A small masked image model, trained from scratch: trained on larger renderings of crowded toy scenes.
Rows from block 9 of a small masked image model, named by matrix and row number. Rows with one number within an expert belong to one neuron, the router's apart. Each number is 200 + 40 x the weight over its row's rms, rounded and kept within 0 to 999. All counts start at 0. After the name is the row's rms in percent of the matrix's.
Before each expert's rows are labels from the 100 images, of 14848, where the router gives the expert most weight on average: "top examples" is what is common among them. Only what is clearly more common there than usual is listed. The data: larger renderings of crowded toy scenes.
# router: router (model.blocks.9.mlp.router.weight, 4x384), inputs 154-230
# up: expert up (model.blocks.9.mlp.up, 4x192x384), inputs 154-230
# down: expert down (model.blocks.9.mlp.down, 4x384x192, transposed), outputs 154-230

# expert 2
top examples: count: two
router.2,098,196,283,205,177,132,167,144,177,178,156,214,93,175,206,166,212,196,224,234,190,163,194,202,189,185,213,164,159,230,218,242,126,205,161,163,178,175,159,182,197,212,232,195,155,185,265,226,210,156,177,194,210,198,196,133,210,214,207,182,198,196,225,207,235,203,204,215,230,199,226,241,192,235,210,207,219,172
up.0,086,164,219,166,146,204,172,205,180,224,220,201,170,163,195,212,190,240,163,169,219,157,240,225,194,238,224,203,191,194,224,209,171,228,201,97,188,261,178,190,193,191,197,201,232,170,189,229,194,198,215,204,2,180,179,281,221,82,238,250,190,232,191,204,171,204,183,215,174,180,172,243,181,194,192,70,186,172
down.0,093,246,235,234,201,182,224,215,252,114,202,205,260,181,296,213,136,160,249,110,199,124,172,116,201,146,161,173,156,260,221,177,167,143,178,198,224,140,238,201,278,208,198,220,210,167,78,150,265,159,236,190,213,207,213,196,208,189,264,169,237,112,200,202,163,119,191,177,122,202,215,157,172,189,204,153,227,149
up.1,087,191,236,212,85,200,175,214,254,194,185,212,206,127,179,211,142,152,288,153,150,172,181,192,131,237,195,157,143,217,228,196,219,201,133,213,132,219,212,239,155,164,224,155,204,201,243,158,222,189,191,128,151,242,205,237,201,166,168,203,215,151,155,239,198,184,228,191,202,149,263,201,222,226,199,178,207,271
down.1,094,210,176,208,255,250,157,176,258,210,183,197,217,181,217,177,246,224,168,163,212,93,181,213,226,265,206,201,229,147,185,146,193,208,197,216,189,189,185,160,212,175,197,200,284,139,210,126,175,185,198,223,194,108,248,191,253,203,174,200,203,151,193,175,266,188,223,201,221,197,212,197,199,208,133,191,263,194
up.2,100,248,221,175,175,231,183,133,212,224,160,230,178,166,152,133,248,233,99,215,156,170,199,210,109,153,214,176,206,223,164,260,157,156,164,209,159,229,172,197,148,198,240,241,224,154,207,103,223,252,263,176,189,173,242,163,265,267,235,221,191,188,202,233,225,157,167,167,172,211,164,185,239,175,227,117,209,305
down.2,080,286,210,191,184,247,171,204,199,208,222,210,206,206,245,175,193,170,173,171,206,235,173,225,231,143,136,248,243,224,130,199,164,236,195,214,185,119,216,148,215,90,139,202,201,130,257,144,163,238,209,237,264,149,229,170,209,202,222,234,187,214,146,195,164,267,188,242,190,181,178,175,135,167,163,209,179,205
up.3,092,190,242,209,165,287,224,173,195,210,208,211,261,205,217,215,221,136,114,211,190,157,303,207,243,182,244,142,223,165,237,217,256,142,184,254,236,247,206,172,202,259,200,122,164,250,168,250,224,233,229,183,187,170,191,150,173,220,201,199,241,165,204,190,150,254,205,190,221,165,197,200,186,243,220,197,137,159
down.3,088,327,151,184,315,260,247,224,164,229,79,171,216,226,193,193,243,203,248,124,162,192,273,155,208,226,208,229,160,213,231,197,269,230,165,227,213,236,218,81,181,223,186,146,166,235,198,204,171,233,178,192,210,216,214,179,218,210,205,213,177,284,182,212,186,233,207,211,176,239,213,218,125,212,140,157,179,169
up.4,088,44,200,176,214,227,188,226,194,234,203,178,216,239,169,210,178,252,152,218,192,247,206,198,216,306,222,173,134,206,214,202,218,193,163,192,303,282,217,171,254,190,129,201,246,193,193,236,172,214,130,188,237,189,200,256,234,178,197,214,133,233,141,209,184,181,177,233,172,233,223,232,239,215,225,148,203,196
down.4,083,316,175,194,156,174,199,208,144,148,227,188,236,271,215,244,115,159,184,160,231,187,189,175,237,237,230,191,265,247,127,219,163,165,172,219,193,107,150,176,171,191,279,188,207,240,180,170,193,276,231,222,217,180,201,193,205,258,262,165,241,178,238,167,194,205,190,170,121,158,143,242,225,235,217,197,144,220
up.5,098,248,177,247,166,189,108,213,148,182,166,189,199,224,189,172,165,157,182,217,217,247,181,197,217,280,146,204,210,196,277,236,146,187,173,133,213,222,237,214,173,186,182,156,302,239,220,240,189,257,234,163,281,220,248,149,198,202,220,232,289,194,233,162,208,229,172,215,158,173,194,146,216,175,185,285,226,167
down.5,108,180,257,275,112,294,148,219,169,209,127,243,258,111,239,217,206,202,170,200,235,100,191,225,213,145,190,194,257,220,144,156,228,165,265,192,191,208,251,189,197,197,194,187,207,161,185,176,296,287,187,216,209,204,173,187,294,223,162,196,186,133,201,194,183,213,205,189,121,206,190,245,192,187,191,130,220,263

# expert 0
top examples: count: two
router.0,105,175,176,210,181,236,262,269,202,165,278,182,230,244,168,250,180,215,167,123,193,205,211,186,193,232,133,208,241,195,189,188,220,244,246,133,172,229,236,229,200,137,151,210,200,188,206,218,162,195,222,198,218,247,200,228,214,132,181,209,195,183,185,187,191,213,222,190,162,119,181,249,197,176,178,189,141,197
up.0,090,229,202,152,175,175,256,176,159,220,194,182,187,158,206,100,172,254,243,182,221,184,259,220,257,184,151,202,168,224,169,171,155,160,185,202,261,171,159,189,125,271,166,160,242,225,255,156,93,210,247,190,174,206,219,154,284,235,166,229,184,158,188,174,173,175,197,227,212,252,244,224,254,222,149,223,86,307
down.0,088,224,225,175,246,309,231,191,284,138,240,223,186,253,172,217,194,129,154,243,197,210,168,233,221,151,125,181,155,242,134,169,259,170,125,229,285,204,158,247,203,165,241,250,200,199,133,221,244,200,220,176,132,128,123,202,216,210,296,174,230,157,242,188,216,249,202,179,234,162,205,204,215,189,226,177,207,239
up.1,087,232,242,211,158,241,144,184,213,303,198,144,217,164,99,234,224,191,266,183,195,179,203,223,190,141,163,218,199,227,194,209,149,190,226,237,159,218,199,226,184,132,251,196,226,181,316,224,199,182,203,160,142,187,232,154,201,179,229,200,215,163,187,236,179,254,186,164,200,157,229,252,264,172,162,164,200,220
down.1,097,231,176,104,222,221,166,141,255,202,239,185,189,137,156,177,242,235,216,197,213,107,236,191,166,211,188,214,184,172,240,136,234,138,233,248,198,211,214,155,212,189,210,214,274,151,239,168,190,133,211,225,254,54,296,193,234,225,136,278,178,154,201,164,202,193,210,210,243,206,243,211,191,208,256,170,202,247
up.2,110,209,292,255,123,237,240,182,214,236,211,175,239,206,201,174,229,110,153,166,192,296,195,164,211,211,128,231,150,192,226,240,198,248,135,179,198,152,195,259,192,138,201,79,213,300,103,184,251,172,232,190,238,240,326,177,195,203,190,188,191,134,195,204,230,231,181,198,151,198,271,211,207,196,251,177,204,156
down.2,125,249,168,203,261,312,249,156,220,166,185,148,223,217,288,217,190,153,228,153,201,229,212,208,170,196,173,192,222,182,170,250,164,264,199,194,206,125,182,224,211,171,213,173,196,190,165,212,181,245,263,180,218,196,250,168,246,181,231,180,280,139,209,234,192,237,194,205,177,235,254,138,175,247,197,176,192,189
up.3,131,228,239,193,267,201,198,206,172,222,210,274,223,92,227,187,200,175,240,139,166,287,208,221,173,196,219,229,179,204,278,206,203,195,181,146,232,236,285,221,255,235,208,191,151,156,249,175,125,178,216,169,206,197,168,168,211,124,189,210,231,245,214,218,185,161,194,191,245,257,185,211,187,222,171,185,239,197
down.3,119,237,189,223,273,235,203,231,231,231,219,181,223,124,212,193,215,259,237,164,214,225,232,183,189,189,251,229,184,221,174,276,198,238,254,195,234,223,238,178,210,269,274,210,167,183,227,156,194,207,198,233,188,175,224,245,147,201,186,205,171,245,221,206,210,195,189,187,189,200,183,199,202,152,169,225,171,231
up.4,113,212,198,242,182,178,201,228,209,169,164,191,175,189,199,117,199,220,196,166,243,182,183,180,191,199,251,237,177,263,179,210,131,196,107,250,203,207,248,187,183,107,217,198,293,164,162,158,215,258,237,223,157,185,162,177,221,231,226,250,256,203,196,273,230,218,160,190,174,210,155,163,204,192,236,197,163,234
down.4,092,218,244,210,226,201,169,244,172,207,153,153,234,230,210,163,183,220,188,149,171,222,224,197,179,208,230,175,227,282,234,222,169,122,159,171,200,230,259,156,157,62,128,174,208,137,183,155,189,162,244,212,193,146,198,189,221,219,205,150,167,231,162,230,220,224,174,201,217,166,185,267,208,149,179,257,188,189
up.5,078,162,229,191,142,190,227,189,192,218,229,217,200,286,225,188,138,168,228,132,249,257,187,131,225,189,184,223,167,172,225,133,239,202,247,106,201,164,202,180,252,227,220,167,218,244,224,230,208,195,145,186,180,224,219,217,167,199,201,176,215,180,165,228,195,189,210,177,172,235,230,224,142,192,195,157,183,201
down.5,082,206,194,183,180,257,161,186,392,177,216,141,190,114,216,160,244,135,207,241,222,137,152,224,203,236,204,191,218,169,271,262,187,224,148,205,230,190,204,186,146,216,117,192,264,181,167,163,167,247,188,214,201,118,206,231,280,202,160,249,221,175,174,205,239,207,214,212,230,241,212,197,169,238,127,158,239,214

# expert 1
top examples: count: six; umbrella; house; sofa
router.1,097,233,176,198,230,210,147,171,244,243,202,217,207,169,225,180,198,185,184,205,213,228,189,204,237,209,269,219,198,199,178,192,177,198,188,299,226,146,150,174,210,267,170,190,220,250,203,169,230,227,177,216,195,141,210,192,181,229,199,201,226,243,156,166,184,194,180,188,227,316,206,118,201,173,199,219,169,224
up.0,109,175,227,224,115,215,135,275,234,209,222,241,253,174,133,158,213,177,193,233,124,183,177,192,183,170,214,217,197,181,131,197,133,197,182,239,194,181,93,189,168,182,201,222,123,225,191,204,162,174,122,224,314,206,271,115,70,130,181,263,227,192,217,293,132,160,162,238,136,202,214,144,211,106,205,172,140,200
down.0,107,233,208,200,155,231,209,146,229,142,225,256,222,258,195,169,172,228,197,187,194,204,228,194,243,165,230,221,185,184,150,199,208,189,177,217,227,177,149,175,221,171,182,197,224,244,188,177,236,178,206,182,204,175,188,144,56,193,227,248,239,210,204,135,236,216,208,191,171,162,229,151,198,188,215,196,223,255
up.1,115,215,197,293,261,219,216,283,192,151,331,191,174,116,231,222,261,208,215,172,166,254,223,223,157,214,213,259,235,220,223,160,121,168,243,189,223,242,212,187,144,212,171,230,225,206,204,221,193,185,193,147,209,182,129,228,205,275,166,254,227,226,206,286,157,168,194,182,230,198,285,171,181,206,180,222,198,216
down.1,110,243,185,87,168,299,211,268,180,157,211,180,136,216,175,215,209,88,266,112,205,205,199,148,226,289,164,185,174,205,219,198,201,175,289,236,180,204,218,222,181,166,216,248,178,234,226,241,206,207,233,231,189,262,211,175,266,242,159,200,235,187,195,184,162,124,185,203,149,201,150,159,210,166,155,233,277,214
up.2,088,244,202,197,171,174,168,186,232,220,323,251,215,114,211,192,265,195,173,199,222,243,234,182,209,172,251,173,167,257,176,184,165,192,229,233,235,129,190,238,235,185,246,211,220,229,204,127,202,192,191,200,222,183,190,78,169,121,145,212,237,185,183,223,206,109,176,215,289,206,194,171,230,146,216,209,150,203
down.2,085,179,178,229,195,211,202,157,264,200,241,138,189,192,194,173,224,175,192,221,234,142,202,233,205,250,178,209,225,197,215,236,223,216,117,180,156,211,151,198,222,209,179,200,299,140,154,111,166,218,162,166,189,124,185,212,212,225,185,227,194,226,203,169,229,242,223,195,184,195,206,174,154,186,174,184,265,211
up.3,106,179,205,231,156,227,105,242,174,126,228,269,142,265,212,195,255,150,171,185,186,239,212,232,150,174,160,181,178,228,196,198,194,306,205,190,152,160,213,114,190,162,238,246,182,228,201,186,200,258,218,196,188,226,282,223,208,194,270,205,197,242,168,179,216,217,197,278,163,205,199,130,206,177,185,206,244,161
down.3,102,136,221,214,239,152,248,311,225,219,296,223,201,111,132,121,162,217,199,284,180,90,212,187,164,182,206,180,218,195,167,245,223,152,207,208,215,224,211,192,259,243,188,229,262,27,198,73,252,246,172,159,171,172,227,152,218,115,119,231,205,254,186,224,213,207,210,210,234,210,261,190,183,210,250,119,136,226
up.4,097,178,229,98,170,191,174,200,210,195,222,217,168,220,192,198,204,254,105,183,220,165,208,132,204,159,169,163,224,234,237,210,212,248,139,185,138,171,251,146,151,115,283,113,194,152,131,177,211,257,117,191,253,157,217,307,213,215,178,183,188,158,214,249,242,174,177,211,182,191,167,162,265,190,231,197,208,231
down.4,088,186,189,274,212,203,263,253,229,176,229,207,216,216,139,134,215,138,267,231,178,146,213,237,174,122,138,198,232,206,222,211,251,139,266,168,237,206,209,164,216,260,150,180,181,115,245,155,185,238,235,137,180,164,190,155,226,146,209,178,173,222,166,242,184,222,219,207,220,220,238,237,168,214,202,219,178,227
up.5,111,209,235,173,255,145,206,225,202,176,215,224,151,206,234,160,223,281,243,236,207,172,206,204,204,169,181,404,135,226,206,232,166,246,196,175,181,197,198,213,218,135,140,191,224,220,206,204,186,153,314,198,185,153,194,156,223,149,204,189,189,210,202,186,162,121,174,258,258,204,144,266,174,161,201,206,239,244
down.5,124,185,202,183,172,214,168,146,131,131,167,174,94,166,168,157,124,271,224,161,242,137,313,154,127,210,127,224,208,219,225,117,97,188,142,185,209,153,199,209,197,229,212,280,205,187,240,222,167,164,129,225,215,143,295,230,215,195,212,181,244,201,204,194,179,167,199,205,205,206,202,202,212,226,251,234,184,179